A small image classifier, trained from scratch: ademamix at rate 0.001, 35.3 epochs.
Rows from block 2, named by matrix and row number. Rows with one number belong to one channel. Each number is 128 + 32 x the weight over its row's rms, rounded and kept within 0 to 255. All counts start at 0. Numbers have three digits each. After the name is the row's rms in percent of the matrix's.
# convs0: first 3x3 conv, stride 2 (model.blocks.2.convs.0.weight, 112x80x3x3), inputs 56-69, a 3x3 kernel for each
# convs1: second 3x3 conv (model.blocks.2.convs.1.weight, 112x112x3x3, transposed), outputs 56-69, a 3x3 kernel for each
convs0.58 099:221163082155068097093111084136129106099111067084121080096101071147096055150120072192197137167195136159185123157168162131139164075072073120058098151076093130154140150097097130120089116130091130161171101132121073113095151124136126093118124129116074098114095137156133154150167159140139140121141142131123117136111108087058077090141119145165152135156192161208212157190180142149157121
convs1.58 100:100128129106112120070129146213183206136113145120102109133131138130100070141128090098109137134154154053105129113151089133140058150150145124090078149089075122155079194137125140155177143127139069137176068119115038059132098107099111115108108093141087171189117152181106111118181157133153167173120140122125108171123089098116156112123132143107107178119152100152153128144137100128133121
convs0.59 099:185150119145153156090109106055018105028028059031051065085080171113112150072112128133130090144115101131148126107098088108115133107093121080113099053080090082084103119053136042120115062069120126138133114082104107090110105120093112121117116095113138147133125163173133131146100087078058066088080090127085132135082110098144116096149133112144110106128125124122139145132110090117101107
convs1.59 102:152104124102079115111112133141142153134139161125107143124127067113163104140131098173149137151171147062035130121127115091106074117098042054097128111105063088119080155106119188156120112058080103110118108107149056062114113149142102163131107161106204166172156142179140106174157106114154176159109145157125131138154147118110147101086114089117164109149127105112135134172160154136174139
convs0.60 101:135062117194194132158147143112072025109046095143118075122130122131132115166101110163175134184172148158197146101116138084077112081092104118116158129121144086132126184151178176169148133082090135122082108071052124119065136164120094111107116159173179185182147183152141166168115089068120090070135137083166189170104095140095097087151096073125134119149145143149117128115075100113124114
convs1.60 094:107114111126115147110129143131143140105127119090100152113121096135092064137140085098138122066129127064079089165096146161128135145147092091124137124136157129132113151131139131098167120081146110107094114131120128123104151143073108113090103107074065141186116162216141132201173142108152169140154128147150136133138140075156149122133091101110108129159132107148154135143157118100091087
convs0.61 098:094105076127114087110078118092086097085066109074057122137109124151148107152103080197166158146146134149151114101108127072068099110088118102148092131092122119138102151169160129119131114136099107119151114117134116131157147108125109105089140134121142149151155160138160176140143163156106131140118099106102131143105083091120143104143135142143157133160152124221203177171130137129112131
convs1.61 094:125098084083108107083136136171172148145124115125117135134155112094129084098055018068110119073119107080071080131061098150148127146147130085104107125145148116139140173146124152138119108080143124155137117132118091102131120132106122100122065099072089153159078146204095144182190194180124196169113095133124140126146123110135151116127104107095154151115106120130181169150187162098114096
convs0.62 119:076126136179159090097105154158124146049178097082145082114178103076139141091139165117107131042141118087104112129135103183125189139151180073081139097117178121155127126213147113180153089137143082122106130121106132138114164099132152148147101133116106120133085098197127165135137090072105152149155121121163146192142125092137166179163178134213146136178099159139155130130142155128162137
convs1.62 104:153152138129099088156070074151101128158148142153164162085157113120152112147141165100106110137168175144119167128099125124099095115113016161140139168152151166192150177113139112089105152145172133144134108135181137124152121132149195177163188186184162085148110091134095083082150080097108068130154121181128131098110106097084143119207125161150161130139161127118164105137146137151127160
convs0.63 099:156139139167138124151132119110095091139116103150146113146146170194145208189169190033015036051064072058107041113059031144133108093085082139151173124166164126161104144159152198137171173160098077063111098100077150128126102073067067105070079105111139141120116142134141136156073096138139135125131136133163113164107109175130125105132088079159144077125110113081047077112049058158125091
convs1.63 087:133151151123133145115121147048096149103118138062120155090122137031081125051020050071126155066129151144112106141148150123125104129127120112116127098115137098131137117135126145141116100063065160152103179160122147126088122143187104144167101098096080133164116142179182175157148161135163160137121136104153104094208129065191145093126189156196135122189155113068037073112129150052113116
convs0.64 097:149125140098146109072076127166108125177154118102162180120137123086089094038142136120094116136068090103079086103064130102096118138107133100078097107153083096081112123155136074150119137131140152103121100114123071136147156212082117159140137166128067105103096118121048080083153142140112124131065134158115122126163151118205179129160148123151157155174169177145136102123122086160148172
convs1.64 082:139134101140093100105068085132073114094106124133094089036062103117083106103116090108092118129098103147176156172115115148086112096103160155115122122114141159139121139123127100097136122078107094088119094145134127140174081126146091119121111135134147102091127113070102060090116044088148106059160148101158141097096149150078112138158178136094139060123117085076114133106087109118139148
convs0.65 096:135098140044126146135190189101059126096132154145160156148164135095107087078118120103146123120127117140181132167148135136151157163145158129123088140092151156147171022142100113143158183199120154115131076138169060131185167148156139131147085150190152136151100128117147113129106090114091118137156174153189122130170076137116125111098145089089136125121106090071128131085105120131121178
convs1.65 101:060116141112144107149154126192110100150121152114132162117143147127183185105134165137124112140097092157125068214182154169140143154155196139160146123121141134151177149157122158132114139162128166142179191170171179116158083151120157147126084126124147145137152178089157143108133140155093138064135132118161157129133095132081096119161138178152115118163130136118077088100137152107146120
convs0.66 093:176188138141180137157129055130094106114071035141058071142141121112095083130072089108111111148166175136211214128146133152161167140185154110097133103123097074091064124110180125116139143114118145153107154147141146164157168183145163180193141142138060055111059107130048095170157125108135111087154103079109166114140114073106095148161129134137159142163178143064112098121140141139153140
convs1.66 103:089109102084115121144186149147117133131094146075102071158106087180106075127121117143136127119106109098088126090102075110113052075101086136148087063104064078069102130130151112117143110131163093071148098105165122112200093177150121183155143179173122112139108115132105080123147160141149129150160161165165134196171120198142144119148114137102111144135132108175144125152108083132137095
convs0.67 088:146183121121151143125109076143083088162113076156135095115141142110073114151133139164149120170181161155178181111232129062148177006080102124082076135134098135079127112093149121129109164111132114171212057136172031098163167174088160150107114119071096120133138121147154159124146122114164109127157146157093127158074094122087121147149085109157115104163141140105082114137088076157104083
convs1.67 110:173140137150101147126079128141129123132124139074131114115075094155134090128169137126100119130156176066125123172143151121083083123144109153167114102163131118153111150109152119058123147082066074062155048039105071015130137105114114098117125146144144140162173136159103064100130113134152137136107120127135088135151132083112162129108150149134108103099045062122129134126121086147153147
convs0.68 098:099070120101080125131110131138148177125071106096123091126141092143149118060097108091111155093132156131136176160155181151101146149095136179163112117133121130125093113200136110172119137159137154152127151151150152114132080071111122141175134147120125118130124092165116143166098083116085079105057148111155107131098118157149095120143182179161167177119174150111107138076125179093084149
convs1.68 092:132163144162138131108141115107143130154124170140101133133141096115122131097148136131087054156103129153117177248138198136129169125131158154155145146174172125215115110144102123130136116145158121124108155139200136173160144177131175175165090155153121068058108097091101101111102000134053053097111151126126166149074160163072151133133155138149147212169127141150130051091115076126083125